From a checkpoint of a small multi-label audio tagger: depths [1, 1, 1], rnn gru.
Rows from block 4, named by matrix and row number. Each number is 128 + 24 x the weight over the matrix's rms, rounded and kept within 0 to 255. All counts start at 0. Numbers have three digits each.
# weight_ih_l0: GRU input weights (gates r, z, n stacked) (model.rnn.1.rnn.weight_ih_l0, 576x384), inputs 96-191
weight_ih_l0.337:082115094124185092127133094139120145162090109097100146122191122132172136126153169088119166155189127125157132108107106119113170158105144105123097123130171119134095082132151115085116137138127135126115150110160096124165146112147149140169103159113126142150138081094141112152106136120107139163
weight_ih_l0.338:130123098142114138160105125085114115106099102159138117108110118188170114114126163144085102109121059101104082093099145167151109153147136114128071135137143139106095157124145138125096141098150137132116097125140176135111121102128100134138189178111128052135153128106131133109135095148117092109
weight_ih_l0.339:109074140108127153108092089117130103169143104148130147118164143125120110124155181122164139150071172120167133101107126178159127110117129094147150162108109137131138132135096143106153126146099084126097186158131163163143141144150117152118121144104118174143121083180116146141104139159168139150
weight_ih_l0.340:080164109141125098094043103164128139114183162165139150099111092128127109116094085177109127099146137115094090121100175153072104087140125110108140125156151145209151105118168139117155115131058104167127138083133162195091139108121165113118118151120121107121122174133138115155132070109138147111
weight_ih_l0.341:105146143123109161148115147132141132106155101162098188143175143122117104135124168122155134139121099114087185137135115145160165111085102134139145164167134171110146130141143086136116144160143132157132120117109137106144140113079127049148136137131131159109105099104157110139078143124087097128
weight_ih_l0.342:133087141133092139152160125088111132141111137119133168126131129106110105088157142135155074116144155126158130122132150110143096121141088133121106085167160129130120127167151151094110137185153128146130055159125160112102176128141209172122130118103140109098123121091139083108136088137199081132
weight_ih_l0.343:109129157174143164123131135160100116087115119127122168083214173106109103132148114159149130141118115097173104157106110109134131154095141149166149141107108100111083110127118151153105137113167141158127135119153145086166044145122154136153082113114125127125102121161121137179129132129124135126
weight_ih_l0.344:085106118157107128145131052127133087138150091138116150135068129147100104104094151146158114133130149130104097132084101150124085155145110135117157141122155138121115117081119123118091129132123081106070124125111128127210119127089119108150126123079109105137125102157102108143140176164111156086
weight_ih_l0.345:095151091108109129078156129102137110136130121120136109124141091125094096116106140148118169144094120116098156121062122186155179107113199104133160096119138147144114149169150129176180164108133123117114146091096133106132087070169150119134139111107133151141140088102148133134129152160173075171
weight_ih_l0.346:168110113143119140123071155127091157135140114123122167145098122131148120094181096110128143101095140132107163146124144094123117110110136121113129105149175153137115122128202113133134137117112096139087114156173117094127161096164105153166134152129158112114135164121166098084124102135151071165
weight_ih_l0.347:129147136136147140135116138086113145074144099099130089116119147146151121130134163171114140149096129112137148100061079101131094126176154132165100148154150100105101151121093184161132175154118100154106077105107145135156154114100132101118139097153162115147118101122143139118099137120114105146
weight_ih_l0.348:127191139151116134129162126113095106118126108124168182142142128120115090143140114158098136126150127166129091106117137139087144123129129139134132122187124151148118081181102162083108137111114149131124112169122098110131127080117099179136112125141121157141136141082121178104147190150165112136
weight_ih_l0.349:111119078119123195166180064180170108082127155130104084114154115126162145141162110125067109135081143124100058107073125097119185136142120163125072108140086155171098118097090133116204179111118128135107116131146165128135117186117102138163043129147157190128134094141130115100130120167111153114
weight_ih_l0.350:105106118131133108152118080135075172087132072139124095148133104153107125127140126140105114062160114103148097108153131135103085119147128091115131098155141115097131148138144145176114088083146122135076145133137103139160104145123108129103126147116072137123146143120135135173102048115150175116
weight_ih_l0.351:089151141120141090160137155124107149082123083131138147089130189130141112089117140107125142116098160129144123104178142111073083086180123117106156134087111105150104079114119104142129144097127113129124117104140156156114125145172148155110127097125081106095139099123144138160108140110149106151
weight_ih_l0.352:101119138106144119106178153109077159133162148144147206114126171110094155100155122104126139097169095104102133136181123117121137072104128091131104146109136179132066143111120172091148100143128129148106072186158118108127141132143119122166184145138100129098125147068149122117162095136115139167
weight_ih_l0.353:080095139115168119156118145087136130148129127151153131109140111132138106141109096114111075150191137146174122126113094137119077123114102135121143125145121086125137144144142108134131123151140152141155147123118134125103201142108128130101097139119128108124125121099140117121141154126140141174
weight_ih_l0.354:148126147075157149108128118115138153181163105142135115147129133117134192111139148154108124130112159154098168128141082085086153134172158154108102154091118144156101105155169153119099082114137109097123196136121128113106140105143142127166185107165133125112143125091099101156118073111145140115
weight_ih_l0.355:143153125154148098113107148161138121106081133095132117110141091105120151104176106109159077139114138170132112122098138102113117141126142144085152091159119102121105125146118112144089152142080128101084176122112095172132158116157160133094102124119078121106151151143102191129129173140118103109
weight_ih_l0.356:115143080177114103117119120147162131118143150117165091127073077117128137115128124152082135107179117150127125100129137097129101114144133097126095088176120105151106141138158180111114137154131140124131066154113092125061090159162146132126181140112125123104105138143113122115119144108103101151
weight_ih_l0.357:092118119125105147096105128081136106138107111154111123099154144104134116152143137137114119145174147106152124142115125129126129149111123156136091105145152137138125133161103166130135142115119125164101105107135157105148183103125151147122131155087144144115124123109130134155128128133165131153
weight_ih_l0.358:137156136086194139136149131164152128169128062154111141096117120175109097114088107147130158187136130165134129118144110135066123114115088126128175092149146118123120137163157177113159154173156108155161132123112156158083131184130152126143117135109112107133180118162114134089154099121101137134
weight_ih_l0.359:131106187090149147098152135133143101147162113169139098119134108149139152177119138097112110107146142118154150115089102125179092135158105121112103109105115124117110140093117154135210150112169113134172140126140161132099155111097121170183149136116171152157115120115156127173127127092167139136
weight_ih_l0.360:091119112093145115120167089124129141142144104129160156138166155131142148101121134168182127129125116126154133163116146125067120130115139182131170140091128121124125140126126151103093120174094095088136143152095130124145172149157114087129162127138140138146111100151133111142104063123080128129
weight_ih_l0.361:141159168088150133061121067079117109146129115114109188098146161113141140151087112179160109151119142154157105176140132122126129104090139156163119143132145155141101167148128179134109109140176150093158106108110136141150143121129111121093137102134125127117149103165153178139093132107232125107
weight_ih_l0.362:155119161124093135148155152144130116100091104196099093088072129125114099088121113161175116137152141121167104122120110131092084167104126131099159116178111118136111109168171174032097121115141095110187084133082133116175160164173144156115139148178112130139117149183149122116087122100189184110
weight_ih_l0.363:150146128100176175127142107090099139135177109135124178153119129122146119129175189111091150125136129147131089123127116101117151123119163161092097108130153167142139166156133146104080107102099136115125174123127099106093168156148122146135148129160132182049133169094097145140144157089078156136
weight_ih_l0.364:131082142112089085140137095146126147112147125176115158113080127099125088136129077156125147142114150129166136179121089133128091136162110126111065157119151127111123188188108141120086141140137100123136115083129098082160157119157102103146149131133122145128086114116103112116147119106177153103
weight_ih_l0.365:153139098136117106099145138142123151115124129107134132176144155127137141124146117128124130110142124089141140142098133126115104145163082111132113105119121196138141124108173153155109098083109132129136146178146147141153121175116130123141192105094148116118075141138153131144148090112110140119
weight_ih_l0.366:173143110154113161124160162138185125114116094128131153145165108155133115076158132151099138140105145126158097145095145097135132189124113110145122100097157104155161111084112123122161150097117108118149108118139111133084123107097135135118110127074136153106140095102136140115163097142131140125
weight_ih_l0.367:132173145123130122110132084112162146146132107144117166114123128139050118093111132164132145151128154155113117135143160127147153133136140131119149122137143134081116096156076126149125158137109148111148125139131100093127129092131130119117121131115144118102126134128179132064104109117105084127
weight_ih_l0.368:171115113113097076161090103128091103159115099086118134132103152132104147126116103130190138139161162146138122104143102111113090112165120142211146145168133123136108120088144140170091134162189190160163129104095178128141130088139170132141095151171133145070082118096110156163173118152186128146
weight_ih_l0.369:164160126146125158143118116084103127182153130127135150071102147126120069138112131126134141103148101095132133104099092116127150086086150100149143126158128119163112142115128152086143131109124130154145142157093138132146130118092118114109156129201181130056130132161158124198100105113155153142
weight_ih_l0.370:134128123123110134171121141104147123131155129109157120107121126138160131120112140155105149152100150130140145155103136140150132147134117130154145114133127129174120092171187086146185152186138177128155079174108191156122127154162108117165137127137103181141161120160141127147112118069165133135
weight_ih_l0.371:082123111141086133069073082099087095094111117146145125134124080120184152126117116154074153132105148097112102145019113126147117162122151132132110097131128155138131141113145155134144100108172134109119120111172113158138122159105069103128098139122169141135134158132101131125119154077150121133
weight_ih_l0.372:117108112111172119118095062083129109147136193135117130127117088146094178133165125156117108173146104137139128133136141106182129133142175110122131147131118129108100174163163134144083178159114097129101104135094121139069130184137130103182122119124123138149116114138121165091113124163100106157
weight_ih_l0.373:101118123172144143182121136115121121098111115111090058139175117168117147103186146138122087130093097148144090080135118110098071149097149160112142134112151128118150114182097052170088172104132136130187122102190152140182154117105142129096107143109142150127129186211162147093106120114067186117
weight_ih_l0.374:124160042075131097147128124184103135086104097092154112069100132116096086089070157202150120116178187095141057121164170158138232156109110135070120156128096114135058108186143147052125144109117058112185135100120105167115145081119153107148133178141148142100114124162150155169066060139142161081
weight_ih_l0.375:101111108106171153165202132105142152145154107118125143126172170106128094170169101140127145098124135125153182123120134127123161167171199170123077185136122090126099136193108176132126133114146106136180193070117124139119085146151187148174125126167145165104103092116112114155105138133144095128
weight_ih_l0.376:164118120116136149089107094153123124148113082168184138134146111099168103146145168113104148119123148176142076147079104108126140115173159141124110163120125062141159141159150152120115106130130122117141164152119105125150126130114119132128129090170120108111068107184115132128122137109085092125
weight_ih_l0.377:135143090097070108156132130094095129072122113162135107148140121126135156112110145156109148099230146071125135109105136157102124095148102136160150142092124150143105146099153125221086090137136102143139108133156089114167089127136114103148132096094086113151145121104174147115154127130147062151
weight_ih_l0.378:150159140075125069143172215165164113094113137108141155131138120149162138141167118153167146130140131155146143140112139099112169126155119115128109126147085100076114135099146150089114125147132182127144113178088164090090147115151182182155141101096121137160142107114109140143142146095099118117
weight_ih_l0.379:141117114117131163170099134140100124130173112136140141148084146115158155150159133131120096087117104181106146159139126110105094137103117124106136161131178173147110177144154125157106122109088134115120112126130140148124122123119111136147049096111169081128132119127121111115121112178138129137
weight_ih_l0.380:117108173104115130153145172102152131080141134155138162137092162132136127161156156078151160125158093143184098130071114113119118152098158154168133152145128136149076154105120154124139162140140156189128153122146145098122078146133133087147137135099124143134122146087059164177139135124075103129
weight_ih_l0.381:101147143092178155155143166136136183106112083131112166083092139155141082125123116096163080119126141134119112108140156107098137140125171149116128167191136134176105164138159115151132153158154086129156114078143125132091112097161152192141149114153151108149156105152192126177138127109184149139
weight_ih_l0.382:161100111137121097093077112141127097105139164133100184111133149142142140103170136126157083120092158157116108109096136145144095100138080160106152094105152126106112110148063108129130125165123105095084193140162127153185124163074119106152050139124144132115145085134134105167138105168063172126
weight_ih_l0.383:170074097151118124099131119088165158145126144113117120083156112124117085148074147123132134153128106160165131182142157141144182118161092110116118132131149141124139153147178157135129123114114158118145123100108167148099131136150123108091116124124182164104103078054095078122188158127163119143
weight_ih_l0.384:142136116134129123086116144096125096126151126144155151094116146111158146111069112143121104132147138096085140117092154150127127123128130130149113136100153141156104149120097136159114110175097113124135127112116173140101116170132147106163144111133095142153180163128152145133122146157116157139
weight_ih_l0.385:164142120144131176160119151146134105154105126136098090129161148125138119165117116107147098141151099182144098129127139123169124120150132177111136109158101135112123124119106155115120140133154140120109169156089132106163112132117189128139128117133130142138106139144103125153139128140154124160
weight_ih_l0.386:122127119151123138146127124155127125135138132130100106102093159134127097075131139127146127124132129124170119120186130134109163131145137112163110099117112144124150143112161111130125160135125082125139153112126108129119143113122116136127119167133148150127142115159137124157113103120154175143
weight_ih_l0.387:106127117144119116107106138119169121075117135150131138134116099133158146148144135118103127148128109120141138096103104121130149112135159127122134137127134117167119133133120148126164152120138131158070129120147142113091121137095158117149138113113118127115136132124129137156097134109147127121
weight_ih_l0.388:172119097119123106106102130137107112166083111096183136090136155114142127081134110096139163102150167099140138131134105165087155117142129149142100149175150144167146140129152117145140128123156099127095127088161140147146150115125120109120103153112173131124083135148122121101133146157155145117
weight_ih_l0.389:102130125131138148124135120136120152113131127125111131151127123121104143149157163108085156126090105105103087135081093105151135130124150119108140121100113126116123135120128160166139159094148117134110169099130197139129121126133129114107117107141094128075125139124128126128144146146107141104
weight_ih_l0.390:150125136148147149171141117103080131112154149138125097139112101143144102115144102088127114126130105125104133120134113103135160102117164133108126127095126155125134134106115133146127109105151095150117116098113102102098131178087125135146117120160116129129143108102105081128166133133123136093
weight_ih_l0.391:154113135195126110069133136146159149131151120120137135165124118138119137078102070109144168130164104125105092128125106131127099145127164166117116155157138132130129121135148174150127121163156120108102198117125106151132116128157143124105134141131106147116134078117090090130136135132139109146
weight_ih_l0.392:107072129130126150127099116099130152120129127110119148108143116115121138115119163199159127140139151125145139106121133129145100144107093137119172115118124111112135139157079128079167131140121097151089106140148146154173138139107114121138137089170086132109093086157110164163119117121127136102
weight_ih_l0.393:101154151114140133152109138112143081122139161160111121156118126098140138090140081117079149124119086097110119118146113108105099130136152103104147100139103125163156108110110136093124146124088139137118104129119142120116156139109106090179135131139136117130072168171088132160172124121109099119
weight_ih_l0.394:112170119120120102126136140168121131115146143135144060115155140116142147114146116118106113118131136140095172138124139144165127158137132165122134165144121133098158099119101132143163136123116120146112099092103175162117136114137098095126143143135143147135122116138132170163096163109122154133
weight_ih_l0.395:161155140138162111099129129083135098117099098124148077120109121136170146154114155123129092135128133175139131100112120133143119138125101105127099122157121125115117133093130138141125126139158153134109127094116181113104143162133143104107122144122112106116143121139106131136132129150120134107
weight_ih_l0.396:097111139101104146148163104154086133164141134117163159167157154123133101117132110105150163140131133088116152120117111151142137122116102135151163109126120130140144106127142157079141123144133129129135130139097142121146101139112128114137142098119135113146103119099111135148118158121098102125
weight_ih_l0.397:109138141099183163113147095158135125104139129115145157106166102116097178119108139130115096120077153099132121136089105139130130142138101147142137120114129154149095140183091152087159140142170110145088159107095111085102144139151131102098092116150146145126186122147089151108114127126150137104
weight_ih_l0.398:120166149141139090103117144136146127141120095158139115102123139115111138132093118159107143142146102101187118138139113131152110111120132112179127142097120115132165102131177113147128137088108150158110121127141139111141122105127096100118133108128143134111143107153146126124114135136143160153
weight_ih_l0.399:155082148160138142112141132102162174146153132134128119112104113102116112145093107148131148145117122105091167123115115172110116136111152118124119124132150119115129107154125132124172125141112121148115109119135113112143135113098074136110130152092115095155161116141106104104127139104107112128
weight_ih_l0.400:185125102143116125082150096119114141123134146088127145115144076122127115091146094130151121129102100128098117082134147100091095086146159144128130141159119170163094128085096132126131116155121118135145151167123109132092104163110156097118114149093121159131163139114121144139106132126168146157
weight_ih_l0.401:119156135118141156157172093121136102103134131115139140110125135132138183101135127164132117120122111101120136145141141151120164093163106142144120091090126134101127156109139154070084115137159123110138135139111118162121147118124160094143158116116147126163127181093134121137153125156143162119
weight_ih_l0.402:179109177109142081133148137154148150131138096118118077143090158098177090148188119119167164127107127130114135103164113115121140130107120118129155134153156175136126136134133127113186121108112116161123100156144121101125127096145112121106122116128149116134083115115132101140116159113105136091
weight_ih_l0.403:102112128190143117106104114146110113138111129095113120145142157153172096126125111093129126128126102100088133112148130145140131107130129143144126083132162117137104101118144093128174150111111148146114096118158148096136128129129130141094110120126107144142155143138143128161099149139122104149
weight_ih_l0.404:149135119131102142083130131157139131164166110123114092148187135124117132138132114149167149143126139108117131124108123118100110089134109111120117115141132106154137103124126121130182164175121161142165101136114108121123108124144137141126114091153132111144139100135142094087163100092104126131
weight_ih_l0.405:169185161127120104105156112141119123147131128173131103160120111120139112114085112135113132116174145099124128146104112122115121145113133113147127141169069117104123153151139103110098127095110137104148118121135131121130092107130166116116094120127142110135085132144113135105091108090131132098
weight_ih_l0.406:158142110182145088113107154090124159141118092122117113144131142103132130154137141135125142163105131136151076129122159107117137134155147148109129109133133109139182154131118093130148098091119113101130148163137125122118123159124106135084084080130126113106123134165098126108153135122148144135
weight_ih_l0.407:132147130095140130123097140141139138141129129104124122159148117139139163136153086126153123147116148114123122126135137098172100132144145162126166131128166125094159127159111167123092121127159134114113161141131117122111141163143072163081106146100091121087158140099117117164118112103140124138
weight_ih_l0.408:097098121138166121142132084115140141093140118126146118157129141138145154145130138109174143107116092112159143116121112096126080107114150131137130125178165138118142133135141162124135118102178143101108131150130122145136112100140137106148144131129139120113126111113123140132142126120110131174
weight_ih_l0.409:146133109198094128134135106077124161171119110157151122128166167134159105153150131135098163147098157163118126120111078112089156100133161099104206127127154150159126123098144101106122120110113170130117105145155104123141140168147121144138139096178148123080086122144146081126108111136133129096
weight_ih_l0.410:038138113133112149128129137150104103101097131146127139087115106136142176109117168096122116139183157106120147155087135154151115138123113125134118111097096127133162103136158123108126151135123116113137076129118101101128139121127143168166144137121158108162128141146153104119134147123049133123
weight_ih_l0.411:091107126103102091154107130147070119141093147095134146127133132117129151115125125163121108134130102139131132094092140142127113131135141131122107148113086109170158110096118155131093092117113114118106129154136121147142102115093146119126078087121115100140117152106183162118141161115109146105
weight_ih_l0.412:117145125131075081150118140101122138120143124147103130134125130089112136128109169124143121120142154128118103130154114159114143095144120114117127110141102093117103132157103124155141100182126118160129159142140139154152130157111138142096183128140088098140117150123136107147144112113114139141
weight_ih_l0.413:121089136113172112155113125110133119135130108118148148114148171117091115123134117135122167122138122118148095174196116135117120123137131127132119149088126142106129084173109142124075150150146134133101119147149124138156107129111107127095164133116109107164103138127095152131123119115149136140
weight_ih_l0.414:115100141092147130119123140094127125118122153115110138123113127108148113091138095143086115110103153062145152132130107128182102140142136114147179123120146114098155110112128138159144131107122133136121092121112116139156142115155103146123153111085141124083116156101083151121131146146156078135
weight_ih_l0.415:127120149112127093097136168151133121145121119107152147144126122113142111147151122113098146111118143118110095086138147155116144122125144124136152114130143150116172140143116128152128118102132146097113159156128104167119104078149148141106167099138124144102126158148121131132094153139146142141
weight_ih_l0.416:148148138174110124121114166099142124104100140103097115119109124088123146124105114144088104118132133137127120095131142115154092161132118170108101154141097137127121148141104137180094083156128127148109124126136124130122129147125125155120146186146126156147111158128153108113104128159107127182
weight_ih_l0.417:146148131145133101152106152111116131105142147144136118156120102111125124141096150132108149144135115131146117148125137112118113136135142153085094125132119146105115145141151125147137148141110141162119124136140149142140107154123127106122116126136132119103110164108150133151091143104158098110
weight_ih_l0.418:109104116114116097094138115133101142124130110118131123089133087086106131134083116155147147142108102153139172152124144142135101155132101150134151144139119146115112137134136147141093142165137148127147157127127147096151152093128136126119112124143097126108093161131133077104123150104148141107
weight_ih_l0.419:108180117135120126130145122086138145115142100146122123127097125111150170118112129163113126076072106180140141090049110127140078133131126101103132131134161115150122126129121138142145104127120098133132144127137143137124143132113125097159181130152106131093172156128153138119122133124117146155
weight_ih_l0.420:126158130139118089141130126126138118126107112133159129074107138121101130107098105143133146157139123158128094104080158140129106124143136118155147109119107117123135110152132111128147129128076127145128108131094129147142105135148130102080113127128149144136153149171141135141132133113127131140
weight_ih_l0.421:135152144131131145116146126110108133139084135142147129136139143128117129142114121164103149104109122134120133140108130107093123130137124157118112139137123103147135092118127127127156123126128153114160099149159159131130146142115105109120114137152106097109107167111152152076114110119147131128
weight_ih_l0.422:132142109134137113091133140126137168100132091118139096100128138124135135118136148131175148138070088086104081135106093143125139119134137145153150125144146156172133113107124118137130127116149091102125115124102144148113158137105124141061124122153109114131124090131123094124113141095137132125
weight_ih_l0.423:145161138158145178159112114126130122112133118120139129112146133112153122150150127122124089127150107146135115127141118130124125128143111141110121143147138108120118079132132139101151111109138135131153131123113106158120113154084107124129166147144112122142144119090134183160135125132132143115
weight_ih_l0.424:151167136144121108088095123116118138115086109120127110096120168163152111130130123123120138111088092128120170119114145093158070097130118116146127136119122123151121103149141151137081098119145148109136097137112125108133109120125139123111128154144105153107131117140110141135165116161173130151
weight_ih_l0.425:134136134124116104123166161123166113164145139138117160129154153118138099117095130143155111138106147143163119128168143127144140131118101147100138114103120147105139118114107084135143125151111117112082121179118123125114141135108145162106147164127123101111142103124122122092153133086136129116
weight_ih_l0.426:141147143146138153150173154169127134136102105102101113170130133121155114139117171112131139125130127090103153121142106128149157126157144161137133166109101145121117147104158143142143114131101129143098162095112140150100164112158134121111127105143131158113154127117105102126096124120146114113
weight_ih_l0.427:094143125106112147140154121148088143154116120122113114151136147110125147149110106156105149098116141146124164143150131161092123148128149137104125111133116090144147149148072138119137142150126160132132113115092126148118108157143162164091140144118124124139108147152107099121114109134133125116
weight_ih_l0.428:138125141100117134102131136157205144142129147134116117106108092149135128115119125157175126138104169095111148150140154110131098140104153082120177130127125144138145158165165145139120114138108113180133120105146098135156115089114107116132128146130099152136158116147156125103125121115172107108
weight_ih_l0.429:127149109092102149141135141137116123096141128125098160099150108096105160135109089160136143112103119144157144132118145102085120118169120133151154135086125143093117104129130150147113149126110134146113118127098154157109115137120114139112118112150120142108134146135146162095133114089135107135
weight_ih_l0.430:122159141103138152097092122117123120174109119124175150140181114130138146135165120151069152095115147121139183118119158125149103126134122145154132130102138152132172122152107159126148114093141141145121104154143116148135137152132139103163139158154138157113118168133106149113099101147122125119
weight_ih_l0.431:111170156149103120124129113179113101127112104124132099118138096145148149134137168073096126143145130146123108102095117140087114137111163093141122109102082108150157099137108129122153093149129137153094146095139167118115138097146073119110133117100109084148122131100091134147136126119093111098
weight_ih_l0.432:127143116134162105139125154121177107152134127153131127095168128119119097119129148131156146150122104100130137134139147124158171135126127155136153103152158133108111068126153153101117139150112100170119125155111115121087119132153156149142144101126142184153101113135099094130103101146154099127
weight_ih_l0.433:175174146134169130111155141160154134134151132164138144161112160142126127091085128108153080129161130072111166101070105141120152133146106100102122108101157134154164146102133150102139110127072119113126107139111159115158127113160141094130158066125133071169143159141120142117111129146142107146
weight_ih_l0.434:136098095132142119162120124132138149111140115123134152135150146129129103158143110139085146129112091152138087149160097123117162095132104113108109153145139119132117074108108151093142134121166158066107154125097144111132131114137120140143133139137112136157135144147125158167126125115185112090
weight_ih_l0.435:152132123119130126121150143115124124099140105144168136115111147141158104146120122121126136152110124151115151130154128155095124087126102132095136134152098137139156112137103145110133115105145101145106136124109141093104159110124155124140150136120136142123123119093130127122142119116150129102
weight_ih_l0.436:123101135103121104116138134139133109110138119159120138130115146126130128140177101092102114120112130127142111124103089130104083138133120105098139152118135131137153177146121134104128099156137128123130120094104165153158148139097173104134158140146104095131074119126150118110159111130149122168
weight_ih_l0.437:143141142117151136158175141160137090147135108131140127101135149140102115154153141110106107121148114171134119135140146129121130117099118169148105088114141151161110141116141147122130112153124127145154119135142143117108144133110125112151082122132132140138120122114109136088139103139119116097
weight_ih_l0.438:117101126141120124138135118124087127109115119150132151132144100114121087105127138145146125110142121155101102104124098131124168139124109147144122124120121118111139109140125119146113113109111137154111156123143094100122131165142151172164108114139120132123134127102123167123151124150141107119
weight_ih_l0.439:133108124154159114160111093129149123121122098133111117141104063112170137121137111135138147134106122155102119132141098078100116159152151129132148117132128115147157152147126123099117122106137145139124129114154158075176113125114132133140096119127117108137112124126113136145122126105103144115
weight_ih_l0.440:133115146158161116112097127126098126112149128116151126163146133131131090124124106141082168122100138128126095157102090123101149111122141096121131147088112126156112111119113110124176109112111147131144113133124137121120102154145128134102093137141141095111134174145107137136143110146105159121
weight_ih_l0.441:109114109103146117149097112079118134122124138102118103109140119097114164185153132110114132126118144149121124092131088099156091121112111139107136101133099109088102098117141117143142131125110116158166142107117188137138122149102119173131156118133128108102094135148155152108089142158134133097
weight_ih_l0.442:104123095132130134106114121107116124107115124145119110157136095095110122106123151128117132129153119136106124101091123113155145121158119132140119160093124127094094104107136106142130116106104132091142137082126109164137153135122113131142143103139168130117158153099137121109112126119137134131
weight_ih_l0.443:098134125147127083114104130140138119101140138128128159119121111121109117111106140138125152150153122113135155139155136121101140130096123122158105137114083124105104124150102124122137145161133120127111123123144130118118172115108098126107142150144100101104105137158125124117117117093148143128
weight_ih_l0.444:151163139130125102104164143152144132130119122105130162127159170162128142107106116145149133144179191132141122136163157126159164114109100106110117122132163136145160141108127153090141108099116139156157086134105136101103141149122130149144102138125115122109167133154139130123133114084145167115
weight_ih_l0.445:166145102150132102137121083145125140127122151105109139153147105115143134147127136148127139152122151114145118123148147127128107124154155153110157143170169143122148141171086140160114115112133127092104107167131100143105116105106145135122117107111133105157099109127132112149106102089156102111
weight_ih_l0.446:101118117135106120090143120130156131148129145132133131129105129135122123104096145166164121169140133148173111152142142157137134153134141180088120113154116130099143100159141115108121111104107080116127161138099111107122158119105154135087128115151192150139103094102149136113119124105118128134
weight_ih_l0.447:114123130090151145111120112108072121149162091091116084155145139119126136095109130162147157142163101113129103128135134152139146089141142116116153102120139120156114118153140103133131150127133143151105122160153126116102136130129132158093146109167138140131124173106112110149140106087125152097
weight_ih_l0.448:103112133136104131116170152167127096132152142111136158133164154131176108132139098151145096146084148115099114166126136119116126138165139148153122169118123149160152115148137146131149140099128106130130116146092147134137089137127136109143117144128156131149124142146160104115133131120097094127
weight_ih_l0.449:145129122158093070069127109145131119148097071131100147101141127156134128165137088107114135144100158166178145123136148175127129155118084097126139161167120149077125130167082140117190099142159117144074160116127156130117130131128144142088113145097162151106108135091097168136126123084166144158
weight_ih_l0.450:132136125121118137101123095144130095157136121104126119101174150111109106127137143151161116164126100155134129143111128106128097169134141129137124137129123096123138110126110127135110137096095118124105103180117116137128113148122112106123156106149118129119098166090104138150111172104146131077
weight_ih_l0.451:141085137140144152109114097136154171101151126110097175143116090146135092099164122134123116081133071148140142114142119112146125139113137151140144084094166113137134169158157155141080111093164110157143152112153087124131096110136126139154110145122126127117099105113125116157153151162107090143
weight_ih_l0.452:162162133107151118131109129163140108115139073126124120133103113146098135128110140115162120088110163117108095147114136131141151152120128146167157154133143110154113126148122112141146121085166145119095107106111081104089139100166113121109159122145102154127137142155135139155121133135187105121
weight_ih_l0.453:156136137126136099128127122111148115130129110115135118108115134143132133154133129174153123124133107165109134183121136136126161113125125133111127104104112109108123128116100144145093128150129159133149109126123158100125151124116141134094167112138108092157106152095130142121138110118134111140
weight_ih_l0.454:147146117125091118071115120147146107129097110136153115152144122105142127130162148113136119110127128124100137146078090107099135141147131106117122119142137153135172148131120138140105097133113123136104099149123081148104126136160123092117137137164105120118122129120159114108154088130118158161
weight_ih_l0.455:119111127143117114112110127105111130144100126144110116144171109116120137150144132118143111107158157155113127158117126128144134110093141122106128117175139117143098103130139088081146141150088139101171137154154142102139114100137138134131115140141118145113097128153157131116148131112112111113
weight_ih_l0.456:068151129109112141115123135082113141070134139151168120141115090142111117131090153164135160138148112128097129076091123150122064163107134105106137130143148111142130127144116080144121136131087090154108147189113146100203146123103135088128142111108133074110119128129178144091112124137032151139
weight_ih_l0.457:115068131129100094155160101159103149135126104112153138102114138138135117129165124095165133101114097106111148127148114158133110136134116140153126113102128143130104182125177145167138129144168128134156137108135092121095108135141127104165132131116108113136156138153161131115107113098136124135
weight_ih_l0.458:156171127114103110109154134142136123132124114146120125166127136130151148142116128123146100086118116101063153130159141124138182141144114146124126129135151137114105148113108154118102111128172114110141137148140143119074125127141141124127159112100114143154129140127115087158118105165144130139
weight_ih_l0.459:135143097112145122073112141119120135107138143149115115180156135123162106129134139168085184120096174150153065107053167121118175117137117094117150107144141101151130112141132125149124133129074107127132135108117119127104156105148138139086130137143143165128118141099149137152122148123184143162
weight_ih_l0.460:119051137111128123120153092134104160129135155151141135104169107081059091157124131121122121114137133131150144141104110108098119144135127115131130117102150124145146113149121122149146089095140121124122135168124083106111120095141106137119168100116122118130106131119121141135143161111165090084
weight_ih_l0.461:148156156149069080105133139105102128134118163132109165121119119121128123129145131105140112157146093109082102127124154123148170097110100121131161141136112116125149155127165149161085115141112130105132153152138110157134125113113127129156100083139105098085090105088107095128141130121145097145
weight_ih_l0.462:109081129120129087113144111116126097085170119130098141135136116095096081135145079103138136164124126170125128099138082116070136137106110122155129096136114082134119119119114098076195126108162135113125135154155115086115121154094100118137128148120079136135101073137115177090168126097135158167
weight_ih_l0.463:166113092135138144158099142127117106118122154126127118123122151106154136145158108166095136120142153175148109102096145149141170073112146124087089136108129122146089105151131118115111127139114123101135140144126158116104137166101144147131147155134125116160109149136167125159152125092105103144
weight_ih_l0.464:185141097116142144139110133128160156126140152106140127125129119108126142100127101168133122107108122136093130104149145109144144128174152133138157143155131125098119192106101128124078149122103145140088154117117091152116117120132156132130152121102108134118150116126098149118101111194148135138
weight_ih_l0.465:109110113169123140143129156167106102130150131108160139117165117138136147110134151103132117145173134138163119134122101117136145109101150134146133141125080128110118078148141139131155141108122126121147145094137135149103110141074105136104121122145162103124106096185107106113155093125114164115
weight_ih_l0.466:128102122156089096167134113125129149144141088158131133082142115126148108112139122112175147154126124142132134111181108184142162117097109110159156103166115134129096115140125132101122111169133109158157125134155132144098135098121163144111133153137144100137119144146145097112104100136116116101
weight_ih_l0.467:150119130073128150126155107128119099112115112150124144120124143130100119098128118121126131103146091122135144122128116136148158088130112124117155156116086136128113121149156129127146121145131106153150110141136118142142106120132092126160128112133121128106127155144139147125102135117083132142
weight_ih_l0.468:166138117133152166131118120151107117139133194099095119161146119109113096141142106079097134148132112147110103118123112134123134173133153130134168119119137147100122165144095117111122169148085112160128126109107120117130138130099104130106120145101116117138133089146152100143153139145112157109
weight_ih_l0.469:094099136137138097091105144122133157094163119156119128096123119120118128115132136135149119136151139102125160100143126146133074143121127145107163080098115134098115160111119100138147139107067093119124157157154132126086146118123097129126138132136108103110147141119128162113139158092119159125
weight_ih_l0.470:128101143138101140131087102139134148111120131123151120136127091107135132140174120171077149107100078132118099114115135146145104143150156121127096152115090118121128188118098111138095120112161136128150117113117153141155121136118085101108144155155125147157121136088120097107109157136123174123
weight_ih_l0.471:122175112122092150118147157138119108103119142104090127069118118128090130122124172118085116158151133094108103155124153080141089158117180115150095113142145130122138130135090131124137101157123092150120136097124090113097120095139118085082125155141146134130129152121097142128109131151106137136
weight_ih_l0.472:143146141123147146103139138150127154113159105140115162120105131138121156124117145118161117090136122127140105121149128123130131119099099136159110102106112121124134105099144128146110127132149093113145098125135082126108147134130152129160119124132135118130126119116111109093133126131111127160
weight_ih_l0.473:147122123105154092102151148138098112141075120123163168145121123110130115142137127143152147138146150141119130100151102145099107123104102119091122091157083106128099102122145093083129130129111143116091104160123080102158139122128163143130181131087131120108148162117120110126104141119136140131